A small contrastive audio-text model, trained from scratch.
Model: 6.04M parameters, log mel input, encoder arch transformer, encoder norm layernorm, encoder activation swiglu, encoder width 128, text encoder width 256, text encoder norm rmsnorm, text encoder activation gelu_tanh.
Rows from block 2 of the audio encoder of a small contrastive audio-text model, named by matrix and row number. Rows with one number belong to one neuron. Each number is 128 + 24 x the weight over its row's rms, rounded and kept within 0 to 255. All counts start at 0. Numbers have three digits each.
After each neuron's rows are labels from the 100 clips, of 14848, where the neuron reaches its largest size: "loudest band" is the band of the loudest frequency at the time of the peak. Only what is clearly more common there than usual is listed. The data: melodies that start on their tonic, played by one synthesised instrument. In brackets: how many of the 100.
# gate: MLP gate (encoder.blocks.2.mlp.gate.weight, 512x128), inputs 0-127
# fc1: MLP up (encoder.blocks.2.mlp.fc1.weight, 512x128), inputs 0-127
# fc2: MLP down (encoder.blocks.2.mlp.fc2.weight, 128x512, transposed), outputs 0-127

gate.342:103102134126118116104155131117136110096110168140141170171134085141097115103091120135119137124163112090111135109132125092113172150084138116136106142141160082124157152131117100097154139125124135147117107094116171107168139120115127167103118206120153118126145104140107155100146121163148103090161162111145088138119154130174107174108096102123138142110128143118150130143174156128120132102121
fc1.342:164158120178096126159093129131153119119122097112119109125127151139139129156122091105134120120105111128152135144163125151139101100126136138130171088128129141168133087141144167145162144125117121107137180156128127149138129137156104124153144069129124103118134131141121102184105116179138148146141117166149157116100105120107174093158117130133087140174054128130167138127098121148147169152132
fc2.342:165133149134146128188123144140106111110132098150085112150140102151189150128138120106119150166146094147114129115148093082102098136161140119133148168148125154158118123114148166133124129136099153108105175133120116092124120157136128123089119147168160116097099146128119119138097134142150150105151101161133119125135094157111117111134154082127095111146132114180096089059152139127106108155131
loudest band: 500 to 1000 Hz (58)

gate.17:089121128091129111147134119090130136100119131086145121187133130134139116120142122131150109169107129143081141131155082138125108115103105159098158093129133122132143100119119151144170142145142133127094137115132146141165127127115156113102100073143162120082170142126106134155105087103103126112104124117138176128148120128106127087167097210096133131142136128104125139118113121112089192142127
fc1.17:140156123145139161092118102133115153141136146164138170116135105158112129149129119145111127099097118122154155130130170111084144173120120093170127156133136132109131136146152114137086102100091140152157084124147118152091111132070090144135163162130135132143109121189139169123108151154157131118123103113143119130118163121154131149096126082165105133143122103175136145114145155101122064155144
fc2.17:156110135141126123163124135134135148128094092151126089163152131156138133152137167165125106135139157098143130106126130166158154132136151121150135133059137146105087159151123101121121098107107099143133105101138133111122177144096112164118091150100133081114165134169106117135181142183133119150160125134119160140117108154138151150080094094117134158139117102150122128102111120163115076138108
loudest band: 1000 to 2000 Hz (98)

gate.171:131131125149102098100171132153127130132133096101110107126135117115108141096107132129164122144123106133111149135147133125122175136105102132134144110118124080105090191154132116122098156096164118166126102114109082140115152150128108102133141142071186173122104127146089145107099103134164118098134170078083156127127122120170150133144143144129158121134097086162118165129124146131100148114095
fc1.171:137138138085116118145144119127097142138147117155133144138098145136144087097137132144138136156125143143132138118106113140122130151144085126109152161140128141107149075154191139116143093077117179132148175141146098056147134148135136138134119076084181120121134177133114145119135143146153149157138117153176114153087152122142104148103133118150098104107156133120135142148139092125143135088167
fc2.171:119128142108139100101120102117081135112133182116159112095167109137117124140115106123095175121125129124180088113120137144121158095098176142156122102147119139136097132135141093136099094138110146101113140098140157136159161129081101118162133135126143084146127080143105128156087157152112180105092109101147148164144125153110115154145110113117118143123108121110177151152128116166129181132126
loudest band: 500 to 1000 Hz (67)

gate.280:112133153128153134052123133125140168128112129160116126108119178171133129141084068099098130127088139160098116153136113117108136134111119134126131119173081112146103099144139108130123128119088115093113113098119145138108084119122112097138161109110216110110160155121148127129150154130149118130134110115132140128148158098138162132165121091159140126131113125136126147127104110103083168109158
fc1.280:098177122146114125086114086148090157090148152109117135089115121174111134174101120118128110152105105166119122117094162143145098108109115135112132118140125124152116122121136104105071143128131107101164153101134160133129117132121121108118148129167150129152153097161111138171088140144156115139144152130100128096142066116128121094153163082088161125120132156176136124110127081117140150137160
fc2.280:137134109112106168111113104110169170133124129128092122142139095137147141136132146158109106124118101111136139150129149120113139128131094149145154144118100108135155134188125137142094106124105168137132134125139177147117163141133169112086133135118197115134145142108120134116145113176129099171146191122132104084164111115120138112099123155111092091149139110126133173181089148188134141142132
loudest band: 250 to 500 Hz (91)

gate.139:110107142119150135116138112107170124121119136155131150127109099112107126128164131103144126091099127140176139152145142084142146132105093098167115086143110151129146130178095096167121153162173106148154119173188151104152129124162113133131125149140117164125160113120137116154094121138144121149137128131127074156136165101127084099082124116134157148111142109111121104147126144127084102120192
fc1.139:158136153125092105164114116095118120116122122143132071095147159099093143137097118103125133115171117139213117059105160109126112108128145150104133127127138130118126147148129143119141158161124129100094104132152100149136138151117099127147109132136136176104125132138112118096183109138157138135107153129111158126123069134152102170164103141157077133152090133100107122116144140121124127129090
fc2.139:098146152127141094119131110114133119074148130120167102112125114168139097147135104112102173130139170116142139146112107124140133155125139112173159115120130126146153116173140134170090157119167096132108140118089135144137111109098158153140140074126110132114116139141153089128108122144115122122167090142157144148113097112127114111053128146156146144101147163139061129110165130113150158164160
loudest band: 1000 to 2000 Hz (58)

gate.379:132119130121125134139143148064102139149110142117137165142106128090180121142145139125119130149134142121119127143135107138148188126115121112083175121121099147116141169116183156166111174135092144116115132138113139131181155126156140178120139111113130134148139174126089115177122101144150109106117122106130143115127177102173114149169118150174117110123128125079093140114135110120095114155165
fc1.379:148087126099129129101126164128127125127149130121090129173110158136128156120147115141142134113139127134147149145086140069137091084121128159147115140105145127126084134172088101056151083121100144108144121153136100151118105099102142085136145124180111127134113101133135118149143152087076137144146143146095129139133163136135113116118153138127170147165168132160144128142166137098129149078126
fc2.379:135115108112124132156097131119101169136096138097145138130141161090087156115149146156134126152150115133056124127112157167149124128125117173112149118092114110181098164105112097122111130097185137117133139133142120123096076148091140134125178153107127122125116105102123096113129118097109163144137110113137101130135152117144171122142138102159151093163154145089134124158111149167184117120131
loudest band: 1000 to 2000 Hz (33)

gate.129:087104145132099109110158111114131165104111101129095128122109132133106157089098155104159150112101145151099142163116151177146159140086145126125132110106123143094137153106074134150089079112185113101105125149149163061120137151143137133104078170121118130124126106082125137132096124127115106133120084107126136119119170138115164117133150130143162167104141148095122144122127136133118110110098
fc1.129:116086113119132125135111122142138161181142088143144144177128112139133132110148138158136125098111149139140150159134119125135118153122128105125134117137105138092168096102117135103143128170117129106091123119156130157098102159151182150130185127133125120139126112130109164119124093153146128123110064105155151103134167117097120126105125080021108128120121117147162091116142135114119114104143
fc2.129:144145095151162129126151151120120127118128163125111115152145118098109074122124120099091105146111109124132121113137081104123085115122108088128115166146115091123105114127136145109092125118117102113126141104138135056083135109130162108179139144154127132160167056107119140140124147159139163177122095114130132085153141109135099141144125115068086153129111105121154125156130100145113142111154
loudest band: 1000 to 2000 Hz (65)

gate.423:128129149115133106150172124133129141143155158148157099147126141123094143119175128133115086144125136103146122114130186114116088129134190122152125168119130100137142098173128086130106138111109119136153142175144103107059133109122086112140118126147142174142123088097112115133109160122096081137144097106140119127143135144130118061114130131143083140121138112112111098157129145150148097079149
fc1.423:098127129121116089160138157105185167186119136103094100109150148122117133120143107163144115139125156121081111163140152119113148156131160141117151132082144125123133119126110143151114151097086164123117133088124101108113152108132103155136098102125116113096137165125163130108142117115145118129109171125137144175108118192108126133081103183121157163141088116120095150168112124143123155117120
fc2.423:154127120103139113183108124131126127130169125145169172144148112198118134167130117183143105127119129114119132110144144149152130161146141138137156125070105124159122134117119142128094141134121148119103120087138118111124175155116145113136131097106129134123056094097089154120084136101109099141104153118085111157127115145141101190114099106115159155083150131136151142132111146106127131112142
loudest band: 1000 to 2000 Hz (33)

gate.80:120104119164127173122151157129118107121134124150106121173143129088133115114109145085087121147118137131117120112135146114150133154110140124110148163054152171165140140146094135092153101144128143126123140135104094174140175119123131136126131140143127115135148149096091146128149135186150187134100118107145129084126156140134139130132139167182146122160117138096135131192130108093126090097136
fc1.80:137131117135133163116134154108113111119147155153120115178105104083153143102116138095093130148121124125134121147124127116170094128118129126137103176093135171152134133182085151118161093141131144074131122119104094144158186129141129138117114111127136111137138170066134123114130087186156141171114104133154155108129130151134117111150145161172150138149140108108137127106158070116145116106142
fc2.80:152121150146135099082148138177126140151122117100138116174132120128174147100094134124133130135139140141153164111081114149094109161153125120153119132162128164113152117156168099125114126125159148141138156128089094123119110155110154119143153153158191151114086095091131106139182108108114136122117120151109131101124142111108122116157120147165137109138107145155172138161064083118113120159138
loudest band: 1000 to 2000 Hz (80)

gate.299:127135140138155111136111179094136149148164152140136111131105133130142144154124174103133110110097133162151125111135104111176129115146182166137105153117099156140097133164096125136077161158109103133169132094106114133116153119131164153154127106119136156116112159119130124195116122129135137117072135144164129113107114146124155121153112165128161140152119138092092189129166126161111152159113
fc1.299:122136166138123188125136074117133116109125135105093145146120136175170170110136181092131122133127097172153128132114139147149123114161158154135170147125113124166103132149104131140122138123099147098173125116097133116101083126097130154099106155111116162090099136086136087178114177148141094122143124121167116112113112103147119133131091133138163110098119137127132134108122167113137161101108
fc2.299:110123136121122142146160124096102135112134154146097117104112154089096176156150137131142131152113142110120074134098108119106145141162142135159137143102116178133089113148140104107121084148084097149107142101162111126130177123130143097119118091129121113115121119121148130091088118117138080168091120133152104120159161130180061145150132154107128179154130117146132144105103134112097141144158
loudest band: 250 to 500 Hz (57)

gate.301:098157148098095134159105109156138115132134106119119122124117096144093167143144162123130143131101151167112115154112128104119098128096149102108139139157117167159156138149152087170099165102089142109152137116121123107112148104112102100100125098185057106147147119103142154114157099091139100134103098153094137139098098159099138116134143130105152130119106100152103115140137102114107164168104
fc1.301:129097175099156105157127142094119167114132164129095121125139132107096136162142118159127110083106099157165142118090154112141120122131134126133132152158111109103093146127111106139143148133109094149160123075138091115116177103107128113107135106114134160102132092140075144101129120131137112178119125099114191160097142165142154106147147117116125170132133130108112086143119145130066103115111
fc2.301:106146141129134126093133147108136170120113119146115078111147135205172162131131134173099106136096115140137119143155154159095148136123136149140147138122133121126102110175148113142123183139128104123127171158131094164161141170094146092161128121140086115101147108118089169111138101127117143098132090157121125122100107140092111146124100156131093148126115138124156107123079142168095141144113
loudest band: 1000 to 2000 Hz (97)

gate.248:169150162109122144166143143111163140112099143150097134131138137091156171129135104114151140120124106200140095136113189150155114138138163117122110113143137124135110126177158126115075113130130099096148174109130132127134170137118117163146106121139114140122098115168084109135123112155088121118099125121130146122141168121120155141135123103187114116103168140081157100110144100148138119094100
fc1.248:142096148100133093157108134108132151125136132158117121117145124117151126158100100099128116132141164176183088150129159138171134154150150109076100128137085125151098098136138133100114145156148120114148161079151178107135144131154182153175136125095087134127130106108141148105114157169145130129112097132135160119101093147144129133132112147094186103143077118136140137097136132150123129118121
fc2.248:127130173110137106112137122125130165107137140166135093075144147128115162150062093127158073137129150137141099123104126112126102109141162154144095161116140145148085113106120125106061165104089129118091109126120142120135152130128102115166147106148155080128100108127148114092105118133111111098142091119102087130127127103171135134138111115105132128168150119150093158149145141141115137156169
loudest band: 1000 to 2000 Hz (93)

gate.239:130100098105083110142102109148125133081125161159162124125109109096140133097168103151105128119126166151112117149082120172158161127144128127173175137107124139137111151163179166125147105140101124097139134107140151129160154149083113132114096133126154119138136117119096166148143142168146133125128130130170132129108110167163130103111095115113099113157147142191106167142099142103112102128155
fc1.239:149091131163108089121136182152148169102130143104154167138139117145115096117080090128093144152135135137133136149095110102131163123122132117082144119140112114137145109173121136110145112141103123127127117130125119136108111148116101144148157129144118152151116123115111168131135114165135153156128131100101133135081152093102156146134099167125145137103079059065116093162145160132132180148109
fc2.239:109133144093129125101127081121127091094115144164140080119148104104137135105085170115132133162135102146143129132118127116096135114145172121082148121123129118133094118150123110115163103104174178091128144139172119127136130140152053103105104142087129161140146119130116141082140139134096129110134124148128148166166108100109151160131071156115137117164095101103118126147106141146138161148113
loudest band: 1000 to 2000 Hz (35)

gate.471:124150105127113134102160117130113160143136092126129124160119111141143162116127092100138144119130140097136140133142125133155161143111118109139136116154133115124077117093124122150108084095160099156138183145114104119104101112142110098153106098070127068101072149127174147127130106130165129172099120138093129110126110153157130110109190139082113138089139115145105156112140093135115143174145
fc1.471:153102102153121143138129135120114112134192156119179150130109090105127108132125156137181132118134113131126150099085108123079098142108139118098139159133130129176108113113126126110158062108183114148165128140122146106151153104159122159111128110152190153094117134103083112155150143142102113111138143118096118128101104136153146104148135147102126096148113104102132131140108125128159100109077
fc2.471:138088144124123119148163158128077128138109107160139086097148132112092151130110142109101151138137142123117094107133162148147110115126130153111124155140160138132117160133152107108168173187114123111134174182157142098148150098123138148090079175096161163135107107111160126138143140110117105112113152157119137157145102140139105072110135107154153136072130136097145121124102121151139098121134
loudest band: 250 to 500 Hz (83)

gate.270:170125058161141127081131095141141133066113108127128105138108142127078134139129122111141092121170173127110113095150091168128128155121100124142115140121145174122079125175145105129099135116120118176109090106147166112125100114129127115121119100089118143110153095092127097166094172136088143130107119131108124153128106142143127121114136132122095145150122130144078116106134163158139123118129
fc1.270:153160085173124127107113132155104099123170080127097123143154149152125153140108119152121169160178105116149148104113128143106130088151113093112111124132117170158128148158151129114154128126162177146126113136167109125115097099122119133084106143105160096115130097098136075141111160133150145126161130110084127140121101141137119107140158164115095100151140119133126098075127157173140109142141
fc2.270:095140134145135157103169142120116121072154116130107134166132143144156136129105143112097076125183100105126103125133143161127143139129145148125128129133105133153112149169164189187133150132107112165184145103161097168103096123146168126122132124143148129144159076130124101125150135104121140103109135129099100124140139101142099126113118101080110116141119170100115114107108109119112158078138
loudest band: 1000 to 2000 Hz (31)

gate.201:146136159122106152117144147161112142117172131125152113117134133098103143114100110094135172135163134121125106077123125129102120124098118123166117157107153118127119113135129116122111115117119136066112168126105142118125162123096163175171146115139155111122111143187188175152100115105131095120118168124143156140132088124141160081097145107142120121133124146140177152101101122143144175117175
fc1.201:155151107111128110167142106104148117108133146145153100100104176088103137158111113131125164144087122125118073108096099152153107127117135160167162109126119113178117103128141125134114127141159102119125156144109077129109109146092113148134115149090122151111094158123104109118138103145137142116162154161066116141111087140141114127130163097158124124132127106117194189118123117134122101126099
fc2.201:170098139127102140110120109162092103086106155123132084152116161127111107130130143137101165125115150146083119118084153117074106114103082102136102117126103130138127131168140134109125155124168131105130129113159142046141094098139142155140111120126101106119143090099135108164146149134163145129091140135130106094135121141132107154151093089153172180143138135150132131154152141133156127100120
loudest band: 500 to 1000 Hz (85)

gate.207:124089122153075136116115133111114139125137100073138162146094132196128136067136136123097079092110096143122177161195128133109143125128100125119074135100109120123133121130125133142142157137106127124103147123132101112109155145136133110145162137089125156093133124107139083127153125133132156127135116149156088108111165155094168143137097080141173128140115105138090121120117128125141104128132
fc1.207:123111153124063110124121086112149137126120094140133151167095132165154104155096119135126099095128112156113140163137122098120136124150079145141123142162123097104109108131110185130096201077104146129120117105107134095061168121128133163116171141142123136109118136121156138114141145153123133083151080142120108127149169143112128137111126091105113113116142116148094137153131100146138121118115
fc2.207:165145134124137115119155108123138120117094124168175149118128123074155133151168106107131123113097121135110136138154108145140148117137136101129128119123133077107181143130090073146135107140075140058161106084113130081144111127117142133145136121150094105141134144149091128135130086121134135157111137132113132101178138161144110129129104148154123141168089182117184159118150127146119142143113
loudest band: 250 to 500 Hz (56)

gate.6:125150080111137154146087088144113094107092153107128138152138112127111116121116104084120117124121133143085095111126123140165122077102131116074145142165129146136157082146129146129106148114128174117162137087052110119131151155162090123115143113118096094152109125101093110135140089142130142128128135123132123111096127101109162113142116088118150150098085084116163112113157117100145138121125
fc1.6:157120148142119157144111163084131146114136142124077167053155117118152152130153105147100149127113119148137155100111133127145134123167120118149116130126126161180079134105123100122171105173105115115079156180136169119147138140167138163134093087119094138135134101117146123140127169130123095102142111127084141108123113112132106121142121146105133125123141106155066152119157102104131106144129
fc2.6:144128077083112153131132146127121075133181164142138128088121106089147138151104176146162113126122117141128133097085119086142144144112106117131077110125143164132113196141137118127139113091112120142161139139140164140098107136127118103138090140108116141118141123176112148123125081163103146118101122100135137141113133129148161166174109114147176130116157083132103144104136111140110165111109
loudest band: 250 to 500 Hz (79)

gate.369:147134178160124146125092133113130114150115192166140137140132152124147146075119095095135134130089162161143093126204178127141112118121126136165111131128125106119101111129143115140122149135112133114131121101121113109117158102123130118137129111169098115131072112083133089129157129116107090119129128154141094143097085098136126091122097081137088089101087154109147123125108132114131106117102
fc1.369:100114120146129138106117138171137130165120043077125116140145149132139123110143144131106130122157120170088168124069046144112129156141089146108124162127172139128137103154087114160151130081121133164151148134118135122140133118148180166134154122154144125122144138154081141111110112129094148109146122107109140137128114145144092143142100135138148167134137117117144137135146143125166128096135
fc2.369:106074111132144160130130137117154140159127094083159127101110081106113116144106116159152136141126099130105140105151131087102124115098117149146169187139134177152159121114175154104144151168132146091137090121120092116126148154120143152084165139172124156122094121141116121087100113131124132095163095151112094150130119144116127088120147090124090136096098133141139110107115123141096140152124
loudest band: 1000 to 2000 Hz (95)

gate.57:150179114105157120134154117159125105117134100103157120131107102126113100111186112143078116187135119108084107136143100154140136154135144145123153130134138086111139134157114125133157147131139147114142127135138171173115105167120114110140085141162155141121122131103144143150153156140125140091100139099080103137157107163140093154159137199099125117118180130138134113150089137133108171130127
fc1.57:123111131165090099102123140119162115159108109146117120104110154141124119145073142134137182090138136129154155126088158097135137125128127108153103111104099134137079094141118100132112103110119136103140141100129144133149172090096147148150160111092127140131087119136135155127100150079110124180133132135185147143109123095126156145104147056132100133138093113158138104119172116142149102102125
fc2.57:159117141145115159110131111114141105141095139126132075094119113127134154156128191126088158106090109128166125125129173148134145126136120135130132160103126121140089132109145119163111155098091121130144132111152181160126120136131173143164144111137117148092125130157113117085117112104105169112100139143122156094161161175099156123060093102137136147087111121081155112140119111140109122135146
loudest band: 1000 to 2000 Hz (99)

gate.172:125103120113096167131135085101114089167049152090117124130123179113141149137127140105112127142150076144160141130119134150137097100143116095110138190109130118130126133116111118132128112149149159111112141117109136121150115112102107192104117100102098124104116089157117126095175118138149101116099142135099126141121139120116139139087100119136109125134106177128132086124190112111151131101101
fc1.172:119094145129140131122094157140120122102155133102088121113137146124139159109133129140112135111054164130160151148118117095149143099121130116142161192140128101193123156126145149085120130147149145110169096141119146131094090081124118144136136101154116157133121135167083160137068117123124115098130125125142145125138121130113122126169126134125137124144139123127140147138208100121078164116106
fc2.172:112156154133134094119137108132103094154128082134097148108140121119157152143160134118115156078121149151142129129138124112124150095167130125086103111139145139121139124134107134156120137212091156156133154162163099120136107125105136108131159113105172126132119112167083126108112130123117112149087094158102094096125122191155099152154111165176143149111125107135110139113142122107131158088152
loudest band: 500 to 1000 Hz (78)

gate.333:148098133126069112108133123115086091149131164102146098094149116114119117103085158123112109163105134143180167117126152102084126122157132120072127141158172092142117149116130132146143154141113116157101148151136118111174125092127146124135111119122127152121127106127169139122086139183112110136111103129150186133113125104127155135117091099190142104142137119148136129142117092149101101115156
fc1.333:149119154116149135133133138145122091121112112156141136174114163124155131157155141132135131106162146162120146139114104140176126095124135096138125117117110121116136126163107132133151110133159105091163112153114116146081127172110121131157121139145163138150115150150119123124163133029124127124144126099100127158107142119131108131122113126039151132152176140117130105094152181086163138131130
fc2.333:076108119132123093125111106129135123173128131113167156113126121101098156118178129142173138096158135128146136097178159152121126129103119101176127122114105131101116126133117135118135145109121145113171167146142166163112131134112180152143130117112129119125129074160082075151107117143108101106162134127144110126132158105147143122152095175104119127150132127170127062112168139163137113143126
loudest band: 1000 to 2000 Hz (49)

gate.479:148135128132125095152195118121141097110120145120114120192119147118098124154109162124139123120101128144138096095147097142120099088102135113121164161118128122099128107097147138144130098097142144132097103154150096110123109111116108115134160166115096160153064133134140085079110120111126081138118169154137119138160081170127137113134140105122091120167160126125111146123112152108100148135076
fc1.479:138159143102176112167109133116147131107111089132101137129146159110123159126092172100144118094163092123142126089145117106125088117094117143125116147135132173068130127171121136136158120139131117137148039188094159138103115127093119139114120133133101123118145109129139086106105081115147126120137117136154131109166127098134114115106112111137081112111115166112161097114105129135127129099114
fc2.479:142128089099157160111133143058094110140109121127164132119160134121070155112166139118164167128094127130159127159110109078121113113121163127117091132119133097109155148112145154128110145112168116138138128088115127128160150175148109108152113161157144106138161145156122094161151131088079106130168166100157130105145111132153114137142133124118110095112137108097157177139125100129119121136139
loudest band: 500 to 1000 Hz (87)

gate.36:119138082164124146097105127173158106130104154158155145145090194096127146136168131147156131139139121124123124136117169178140123109122152131130117151113104166132153171106138112114145142144105143120157103132092116172144096127127072158117134089148118100143174113119086121101137127130134123117116135111150103112146093126100117162125131080155132150091080136108164133132112120073117098136136
fc1.36:096193093113120113111088105140103128141142114144108105157144160153158109113113124102128131145102117112130138112133126100107080112117133150143125120086137133099149208094109106140110142143117095161115131062130110118144125145090136182141156135099164116112143104160115139136144142140118128131142129115125129120191144140086126119158102112107128197137177143108118136105135141104123108117118
fc2.36:102134166113144144120179201141095117114137158105127130127092114131137129141165141135146126137116128162149156127166210131155180130149104146148114121165113123154107127126161140111126115121113101127168160152110107093090121084106114152135120120101130128088121152142141101163104106122150099136157114129115117070118127109124151123090137098117111157123087116089123114101090115118108127155111
loudest band: 500 to 1000 Hz (92)

gate.67:150123150117099115137114111084124181145143177101132104122148137155120119140138150109150132106135139123189124112093092139129098127145138133127156101135121093103112130138139123151173139104134145133136106118138130133108176140108095123107121096111122113133132097132136114136121142154094103136098080102159160101088061106133115131119124159071121151129107095135154108112129195153114081161170
fc1.67:182131128117139127101122123125132137145153193125125135166133130120139120134129137109122123135166133139187133091128091115118098136139126136141118151119105107130106130119149121144171118124106176115129127122109100167108134133122162148139138095109131120125139100130152115086107120223126126120096101125155129078091122090118101106076118131103082151130097121101179134146148140150125073114164
fc2.67:124108089128108112141163131139106121110087124102133105138114107115144084085088121120154112128135145142120092105150121137154141159127106115080174128143124074125140171139164149122145109143156140114137126088139139185090125127170114091105150154110161146128096131183108162128139133123096112131135118129130070093134106162156099129170081108099108124156099103135145142123110155158113116137129
loudest band: 1000 to 2000 Hz (69)

gate.365:116136093113118116098158158133198090137103134169112113155142224162145151150150145134138146125133146124137114102117097170149149123126154114156149109108136139125141140113163123109179134105154137152124098118091123160149107083165133122137146118140148148123112118107112125120121141137132105093139105100103157081126116123148122176179116128119141118134105145104122104144119179146125121130081
fc1.365:153142120186126086100129116179056142103145103090113118111104069141129123150107087109115116132163109129114130111091133141139126147116112152100116138135106163116099137152141137133159102139129150124116114149161115155144146131081179108122121113135141142161173097145186133122099166119118141157176125143145154125126144123117113085114118112119128171164133119158102117127157115130127118104173
fc2.365:113150139134164129119131102121104128102209127103119150125157162102114127121130134133151072133135133092136156123111144138131131098127119144131145108106095115112165163121122084138140139073151104162143125147147154111121162157158170135139136139130072108087127137095136137106142140128148160064126133124125076127168150123131123140158108122086116132145084126093116099164123109160140140113083
loudest band: 500 to 1000 Hz (87)

gate.72:103117105100122116147104131105108104075111144124135119138129131116165139108147145133152183130159162126152118119094134157133154096131160111145140132145109115114123116158140118088082114103126144128123135154150128100134176128142096102130132157148143083184153119126150136143161138093120155118150152132133118117142186146141117149140160103204148110144186136103138110143125138101175101177155
fc1.72:089155182115133132139161159118128120153112132107087136119144116142142128135158150119152103085117099137155133145108134078124075156123112112156136137108155164104110144117146102123155115109112161158155081139141114122120093138118112108072103069109088128119102139152076126126129119106116098145157089123146141084103125147141117123124100117151117137147155131125148083169137081145123088118098
fc2.72:146156114150120169163109141117084113129126100117104130154117143157113143115105153063116086139123090135114139161157135127112095137091148125122142117145150129143108114087105153167141129144185104116104111169103136142079105137164154073113130150124121127113095135132165087170097103139084123108152144164122116085150171129130123143114153115097168149137137137104165157136126125115109123139130
loudest band: 1000 to 2000 Hz (74)

gate.89:133119146182096130165141153141173148146115169143138152122152187143137140155108153113166163115126156126159126144122135126131108127116174134126148141151090080153103108138115169107148130126122132072098116141116113142169127124122229144159112140131130129140160157113125125122154137137125141129151166147113157071185142123142144118148144113147122117135126118170129122146141143143154151125149
fc1.89:108126093098143126114098099090088105102132073113117086126095073109110130100120092103099089135127110143108116103133116141107142137144072109124098104124133168088141127121131107139097112144126116150123129110128135102086114121116046105113151103104110123109112098144122121104099120120124111135111081098146099165069117125112098143128118105114132123129127133087132126104080110122102102135097
fc2.89:120151183126096098079125109069115146107177149085102136131143101130150106106107175106176104118109124134117103147130145146175135156170109156145120112160122137123129149097132123147118097078121142162134093099167120163109138132150119122121131140140134146106129127138159111136113137125123123105157118151129088154113136173108163114148100181113175121106137191123115127103121135130110104123109
loudest band: 1000 to 2000 Hz (47)

gate.145:192103115129148134171135105125145105127140145155150129170098116132106132115129164131107115122104121139153151096151119120084090163113153109106138129098131153127118127138090126128150093142129117105144157122099137155172158096138095127093135136164116111094125165142112111150140144135154137126124139171091106097128131111104106120173152099223138119128124134112151155138129077081156107121130
fc1.145:123122150074140114117107116148124146125070134100128138152132157116149147133135122143158131107144125122114118130122115126140158113143143108150150125166100088127151158046127129114050120138134118129096116153146132091113072156102141168118126105143135133110086125158131135150142110085116098146154135150144154140134155158142158133107151074127108177113169128105103092126143130142138165166116
fc2.145:150158133103118106118090108086164103130099112135125102113140130182107133133121152184138159121094113163135108126156133124124097158176145111108133127147146131068142122152124114159147121125164110145091105151103155126149121180141150134122089136132107098127094113153149154139128134069114119119134145156127122125125102127154152151154106120088141139136153102053164110114143143156123102169149
loudest band: 1000 to 2000 Hz (97)

gate.503:191080153125135125122093096116140093141130115131107120087122131127112128120132126141111124133145119121158119083135113089146123109128136113158161168081143116107088154192150088159214121119115152119128121133107146162115158124098149144149175106118148162143090119122120114126090157107117110140109136108088128111131073168149125135126131114167113145132122152118125122089148126124110111148118
fc1.503:101133114132122127142134121147132119103101114126127169122164130114091135095098134145134154147094100143144108139131165133105127126128075134122113102151114161090113101141120093112086134163183112132120155160148163129152116134135125104091106155123118157155119156081146127130169125150148103133126148142131012103134171138089131134128142126174148134103146112097106148138133121142118115145105
fc2.503:185120149128140123119111124144144133152126116160160103121124115124097141143133169149062100140128129164133126144150111112107125158111123097150074147139101161140152112161140113132091124127108118139128150142163099117114096130142144159147154116105123184130111123132122144068121084171139128164080157104148127141118083140098159099093130128117099118089115171128144118099119076128129174135133
loudest band: 1000 to 2000 Hz (70)

gate.93:152144115142121114146171121122169127126143141132144140168162123081126129129159132106134109122141158135113140152121150107156112082112165142183118154146086141134121155143103160139165172148113145106183139087176154104148203118162112142093108107116120102122155124164096152123168143148131122117132154116152128130158087122125112159136119170144115167125117107116117151112141153119114161133156
fc1.93:133081153121162141131100153133124100114159150114113119139126151149111110114114141134111142139100132126131145145155123123118141134149115086072127135088133149128161143136135106103129129125138127102098115134103112195110088119128173131130128156095131122122110146099147110158117134142136150150106121159136083075112185141143094114131109116189176099102108139150141138178118071101128068102129
fc2.93:171076133125178164079135139122105125146115122157153142142190108112159157106132160139149139124128144116145163095100148123118133137141136149119119122128090108121090115130163115104102149134131173135096164122111132128135105123129175141140100164143174117114136134149082116129151133150110125126124126089123093131162114113167116100119147149183157120166132152097123196111083119129122109147138
loudest band: 1000 to 2000 Hz (88)